config.toml
model = "image FSQ autoencoder"
train_examples = 203450
crop_scale_min = 0.8
encoder_widths = [64, 128]
decoder_norm = "groupnorm"
decoder_widths = [64, 128, 256]
decoder_upsampling = "pixel_shuffle"
levels = 7
epochs = 18.4
lr_schedule = "poly"
weight_decay = 0.0
Rows from block 9 of the encoder of a small image FSQ autoencoder, named by matrix and row number. Rows with one number within an expert belong to one neuron, the router's apart. Each number is 500 + 25 x the weight over its row's rms, rounded and kept within 0 to 999. All counts start at 0. Numbers have three digits each.
Before each expert's rows are labels from the 100 images, of 14976, where the router gives the expert most weight on average: "responds to" is what is common among them. Only what is clearly more common there than usual is listed. The data: drawn small creatures on textured ground. In brackets: how many of the 100.
# router: router (encoder.blocks.9.mlp.router.weight, 64x128, trained with AdamW), inputs 0-127
# up: expert up (encoder.blocks.9.mlp.up, 64x64x128), inputs 0-127
# down: expert down (encoder.blocks.9.mlp.down, 64x128x64, transposed), outputs 0-127

# expert 18
responds to: black (31)
router.18:477497480510536480486516460502488516492558530511546472512522511525532481473473493499474540501465526538510501451497512501546478480524481516474445514507533508481499498519433516480529493489466493509529553465501535479506479484544527482489486488472524555498443474504508465487487507511477485492491495475496512530496476513515470469543515486512472464484521531449504529500489505480494486527496
up.0:481476509489494506523461511490459489503469533515520502487530541528458517504474516536491491476513489498476499533510469514527519465497494515490491450534467472488496512476539484480479513543483484491505461483469482470530510462460526469533469494522506512454513537504523536488515489520505550513517542517470460501458513503500520522465488503509479500498501446578497509528499523497480539452517
down.0:505508515507482464460504495459499492454451475491492493487478509474541499482526509496497464480453484475512474508489511534518503480469473494508545500518510505500485511526514448530527522500451502490492555501535517522450519531470484562486500543464503532529477517510483516544522501492490475465480463525516530498508453510514533490525558510509467512512476529523536473479494512521478519493530
up.1:509503514532515477504464530507475500452475470508503475503501471449487496516526540544451479501504546510509501507552509542503511515500475516532513505479502500519505485475544529494477523534471513504509497499497517464519509512454507488498548541469479488521490480478488486481544543464460507502494526508513441493543510496498509519472510513452520447516501436552487485514509527517489483481483
down.1:466522497490492501462458488480523508479529502509474522512510526487509495506526493445482457594495545527472507552475509531492514535554506493496502534482525551479487487509483511505568517515515515436527523473513477476522500497499500481469503538463502511518494481492520513469475496514536531491462525477516531491477501466471527505514519509528491495505479500504499515528489487514539504480469
up.2:490545490535493555535467469501477493493471498480509513492469566494441501474511481515478507501516478495494477501496552495487452511512494485487520482515486502501506509509535478509488471518498496513493510532479501503498530527475474518554475487506524516512499460485523539519493523484506486507481549504512456508511547526495461516472494505504483463509494427600527499485493489488470478495509
down.2:509497501527492480519529464529526486498513521503473529452552496493542521502514518476526483533537471470511461500521503491471459515477496526518528493441503474513507484465531516511517506470472469471467533484484519508469535455500514496465490513546529530510516493497491509520521534500508469507515436544539508513509491505465464507512532469528486441509496507487502507536454482545507518507494
up.3:500542514486494484579534480481503533502484488547491491508453444514468493517490503485479488530535496510515495488496496499553454529497460477486472483500516466475511461505530500496473487528508498539488475552538491502521504500498486486514496492536513474491502495495517527527471493491487499522533503501506503520474480513492498537474528478475535507520461420546538455521517455500495536497485
down.3:492514523528486521464455484517482502506482504489486500502530505531491508500429519542478512444546484513471542514486538483492552500490489492544532506448490498516517499480539479522503481530515506567481485473488533511501460517436524476537524488497442535486497514492482496522474519509487501477484482496493545532508508510482518458522493504473488528489525526504448469487502484489497492487500
up.4:520574501511484496527538486472487495517431520516471546515473486489436458503505511515531490495483444480485497538470486513495488494487468502528541542521511501499542476518515466537507504507476522509463494502531536526520518521478478509491500466502487467490493517527459501515479536512498480520494513523486501524488508499518517461467529516475507493473488460546539513470492499471479456464506
down.4:485520521495507492448488502540482535503500488466523494531505505513500519519523466507516530497523543515487508493488493495505480500490525462495497487534457446522515607480487521520490473458458515467461507501454488482488503470494528483506474528462514515509477521545463476495473527509475486509467509518505504509523513475566471502539516485529459464488516489528498473495481494463503491495491

# expert 41
responds to: small (75); grey (35)
router.41:459546510473495516476536516535539457477509532502466458497493480513506458529481458514494470490538502491549505480509473473487516526516481520516495501488497470564506498514520473503518503491506468449491476490475439485456517519489494522516479476511521448524486479509468510504484479511503520514503511431452495505488512468538488518502530482515520499479483506512509474525551499503473543468526
up.0:506489506496458503501509478492511504517480484509481502516462487511543513531465477510511501494507528516453557505497527502509445419478485527527519552513489468484506487480498486511483520506545509470498541526514500518478493500485475548529502514514439493484457512460507516498526489479507509536491503500473509450497471518477462549487525521500525478498479480535445530485528515545539512492495
down.0:467542504474501510521521505495506499496535486471506513512489507544500493571474538510479488546473462480478502523516536509489466479519516517487521522506503499504487509496499524522454489494473531468511489481464473495487475496496526503539539463533413513531502523547480481523452474490488497503491452520495523512456496525530457462507494479496496540512530497504471462454495496508537486497504
up.1:507483468545519457466461498469474482515520493477557434489517492464475467552522500471492490525502506473500524535563512506447510518558534528526510469524495466530470512516484477495489530510473477459482509507532468516509528507507505488504480483481531529478516513512488459497545507507499503513443497480483485524535525536510495491505502520517507478479460513500504471507514542498507492482510
down.1:508498519507521511492503471500475465482487532514477467501503499468525505491500490495508490486511452539511528482524509477513552520495511517461488520471484472519499484512493532537492527507513513522515518524512509531513533568468522484515470471516447493494490462468482429517480502528545500500472465427531520496502501527464453519537491483492491496487487530527530529530521490456507467530532
up.2:548531514488490487533500517510483514512486492497485507471442516469490484527489496520470448518463506508469485513485468455463560535512511512473522534477519501518453515497520478506497497503462504467452518520502473452529472499482512544547512525493510525493519473544500494494503505506520481520510518541510546510475504464503487472485466518553493510488522474545473494475490496479502494557460
down.2:488529515490506498469482510456476485512490504510479513510501512540505484521540522544506522484557513515483471506490503505508527516493490456486515479509545541511520462484455536503501480529473551493493503540523496496529550494538471512487492504483499518538524471497492542517511475515476524528500549487493512498449562511481530503528513493493481494495552527533446550502496500447478488469504
up.3:503475487479506521459490545475479501503528449460544548473468514534483479504532461489507501530548470478510482469516509474496510517534505455557504493470476504513484530504484504524469537495468501495470470525520482508500516519507506493494511501510449518499498438487498493469527524510530547532522526506524531523490474502454556490482509485483490509486466490514464501513512520495516490536442
down.3:504508494516472484515513462514499506482478505491518546505502554444496508463483503484471464512446502503504495490469486505540479508492506509546490473498477488503532484503508508502497496523503468499520495473548524496478505509508482498508526470507475506484507452543483507491491467539475509515542457447497518503515471489522545467537524518470521512466461512500484484533469522546501486485600
up.4:491497510518536462548495515454482487487524524497509535478508524477435515502555483511485518522458472491508520476492441513527497527509495547499487513464508506454522552508490497515510496543465447509519470498527472513500484511505518480498495521501560467463477529497492498519499483475436487497514512475499523515483493513565473529508519507505475508510499518504473527513470491470456497470503
down.4:524485498498482483508509436511541494493486523523449464481522537527490511484512539487512541482487508509498527526492532493507493475540510486532475501483503530500490503422478532511515514476498497503493456518552505493502473513500548499539546457475500510517477515479438520456517518517492502515471529564512507491512511455507449536544519483531485515497494488490472463497485492486504505510504

# expert 1
responds to: spider (31)
router.1:466470465478497456471540470486505488508560495530509494534550513476516512464474492493519509479519523541492493469509533528532455481526508467497493507495528516485503458474435518511482527506528500503516525507515493509476501525572517470502511488491498528468450482498469490478508519472462468449498479504491484520484494497527496458532494494495456506495535538447484491507476524496487494474500
up.0:493504532505505532479514500468490494486454539475485516458491486542469505523475499515477465496491436478451483486525519508505513526529480489438468501493509465548474477510525512485512511527529516509511464535503496503523503514534511465522510518516480472492485517525491489468532491500487496516552511482492486545506526518522510520499514538480509419524470446535501520517471496471536477534500
down.0:521500485460499499491500524511537479532484525493538508546483541512500498494472511534514461475479488512525531471561525490523513471527515502542472490526531495525490498503480517494530506514488513515499491482529494495482488487484480477507485467539535503481507504509488491470525499536523541494477536493489429521541497503470433576482479512482476543509501541507542514451520529522516500506517
up.1:546520475532484561526488480435500507518459502525504536505523506474452495488477512532511468521526514490440504485471522507514490498460476536550480503489529508467511459506553491470521516491485542496507505567503499496501507508506517466520505501490491516492501514494538497496500488473524473508480471500506550485507495512501511541495472475521495513481477433543493455499482465490481472514529
down.1:500564519484542455491495521514498499486476479472490497516518496479506542499488525530530485543457501503499516478521519490510507481493513486535549501526493496453513517494514488492461498487500483486504491525534529480520501511455476475487528502468488479503482507552453542503499457471475474542542505575488554469520509514535501503528508485491483566515486513498478493457497500484486490457512
up.2:499496466497506466548498460487452526533501486496515494465463506484454502512476497517484495496506444476506505490503515479497529548491491533499514514464539499546477500479563469465486489519480483501490478512508485495528477514497499475472454482514507520492506515475554495539537525541509524539502520488531513474505529544506492531477537503498515460492492462534485529478534528532450468486527
down.2:511522486481461516468488579477520501509507486501464535557481507484528482481493503498539492471481502496532522530458511532508511515502473507484458476500512474489494475505509496522487507533556543531494499519464496466523487521470480499478510475481481492484457501543477490522520539551493474455499520492477537501518517562541467542474530518508477478485519514511516477532532519504481493504523
up.3:508527471484520506514531480535530508520423515516476522477479458462454512490514454513537535465549486476488491535477482484499480498503505529489508485446486502473526457507531466520511530535505518486515463542515517513501489470487513538499505503486497488509536505491470547495500478537491514487519489484450499510495564466506506518516499498450496527500502446528511500506508448491516503484514
down.3:518521494515472514502531472525500513504537460537461515455485496514487509518521516482521523461525514501565520489476462532488497524549482458509531534476508587502527519531466499518518522541505527530514466492504507510496534491530470514500518506533519543500503532468472525486476484506495490478528461502532522515514515508466491511528485494483512483508475555506456542509494524503525499477503
up.4:471525489515525524546471485484495524494490498517523543488530527468464516509455507495503490463493507485511511465451515477474485521483497498477508489485497544467541517521552487491504493539553517453485501541478491517527486482493490492515501480514501482491473489469528501500510481488518507539452538520476488444501532530503521508506464486517482497556485428539532471491481506467492545523513
down.4:449503548516509496499481559518482534513523499491505473506446512483531488453498492530475485554476479471452465513488522516503497453518483492546530538495530499466494507472472460465517521485477507505516499494516498480455489509524477489516483484471486494516485443507500549521517476514508526524487482535521524499507522464507458500506508499503545495482558480490536470500538507536524523515510

# expert 46
responds to: pink (69); butterfly (26)
router.46:504527475480496483480500502504451506478503497498511495483501557482524557495514525474472499527481507499456491499509503537496497486444459521470476516481489517487486550540503489511506524508520463512492495517486526457496517531488535498501485508479511538476467496537546480509508433502469532477457491518499486554490497497419489512483531462497484473528477484486489539508479518468523496536522
up.0:502476493505478500526454484529475458484470526493493491484473560516492468535494510458510491475524539543511474546516524525477521431534510512526503519500478509475539497483523447538492488521487464504503497476462481477516474485436517537486490486516511510510534488446488527459493478484514514496535523554518497505494501527501471529490500484494522483539494490537493480471521497494535512501475
down.0:486536506492472492500505477495520499450482560469468489506503526540544448528513545498488479529483524549486494501518530497523501508506529481505551510493496526516489479477470515520454543532516526487539488504477498522463542493527513508477537531483478515508497484462512539482495488502518505535474503566505464466491486494452499474543499511498493502540497550509466463495509497519498502468519
up.1:490524507475516550478488503521517509505482511482505497467494508509474481465464507525493481476469539516460517475479495504486464484517516530536524533469492489448517504531486529476480568489474456493478496488469488494464512459543448499534555472516476519507508545506539509512527482551469534488479495473498500494522481477468551493489517482498513519495545490511541488519509538509482475495529
down.1:503543504472520494518489499549432467505493533481535497523518509550493476505521469495480478521492490525529491523494505506542522481509497499523474487508488488501518457477502508479514487480501507486519516492513491537483489515433502451525484489530442482485492501470512517527444518547497539528495510428490525512461471541503507490536510458497473484466507474528551482512478486505491490516526
up.2:528518489493477495554509526497503519499504463492503504526477532530491533526472502477462543501524496510490532512517499487466514508489490504475507482503520533508473505535515488542500451485456511577488530516489501532438483504513507497498491513482514495505484479488516507486497441508526514489479492478536507471542528465436518483495515514509517509488492526565456463460498458486527521472459
down.2:531492502483505503524497562506521503484534490456510514467485506496514517508468523521514497493501483416528506496496543501523501497520516532482501477459534455498485494545482495480471525484506498484528475506523506482504509487491518534496518500524499506530466557483471542580497506449459489507473486553507491479528471462499504486487465510501470508494499531553516513463517512502538471501486
up.3:473537515501476475530493505486515528472429496569520491517478491494477504466487539493536494486523482535542458505477503534520483502483521472473524575501526470485491493515536527522502501500528491527490521475500485514502520513468520497469457522466528475513522498492513472526507482493479471521510502531521460510497502516490526509469454507479491491497493479564551508469487477535476472478480
down.3:502490493488497502557507478493461479539507508514456497543440500492500507479465511499532540518537487540493510518491517493493482520505482500501520485504527542462499492525453457487441500506551479514507491502517523455507493503519509512479457463554533507536489487460458498544523521529521546520516503476452534538509541526481489515494495516499511480482452498517510487531469486504486496512497
up.4:530499473524503485546514505480490502523472489529514492532488518486490510538501488521484520491508500530513523532543475521498458516463503494468499501531491457497510480529526468527540460513507522543477504536534487517492518496497488469501490488443472478505522544505501534504492467502493497525452476567479505463443481457470453496496521460457480538535512486514513546493504474504484485513529
down.4:499517486464559525484485525483524486494515516508483481518514504516513484521523468480520508453479462495511486501533498512520526498505491505463544528522547507515528516474520488478510573512494509507530508509508460468496465488557473487504540544480508530466537490512485516521514525502491543489444496543503517486506500534502458512489539465471487491482504516523430504450517521534489492511485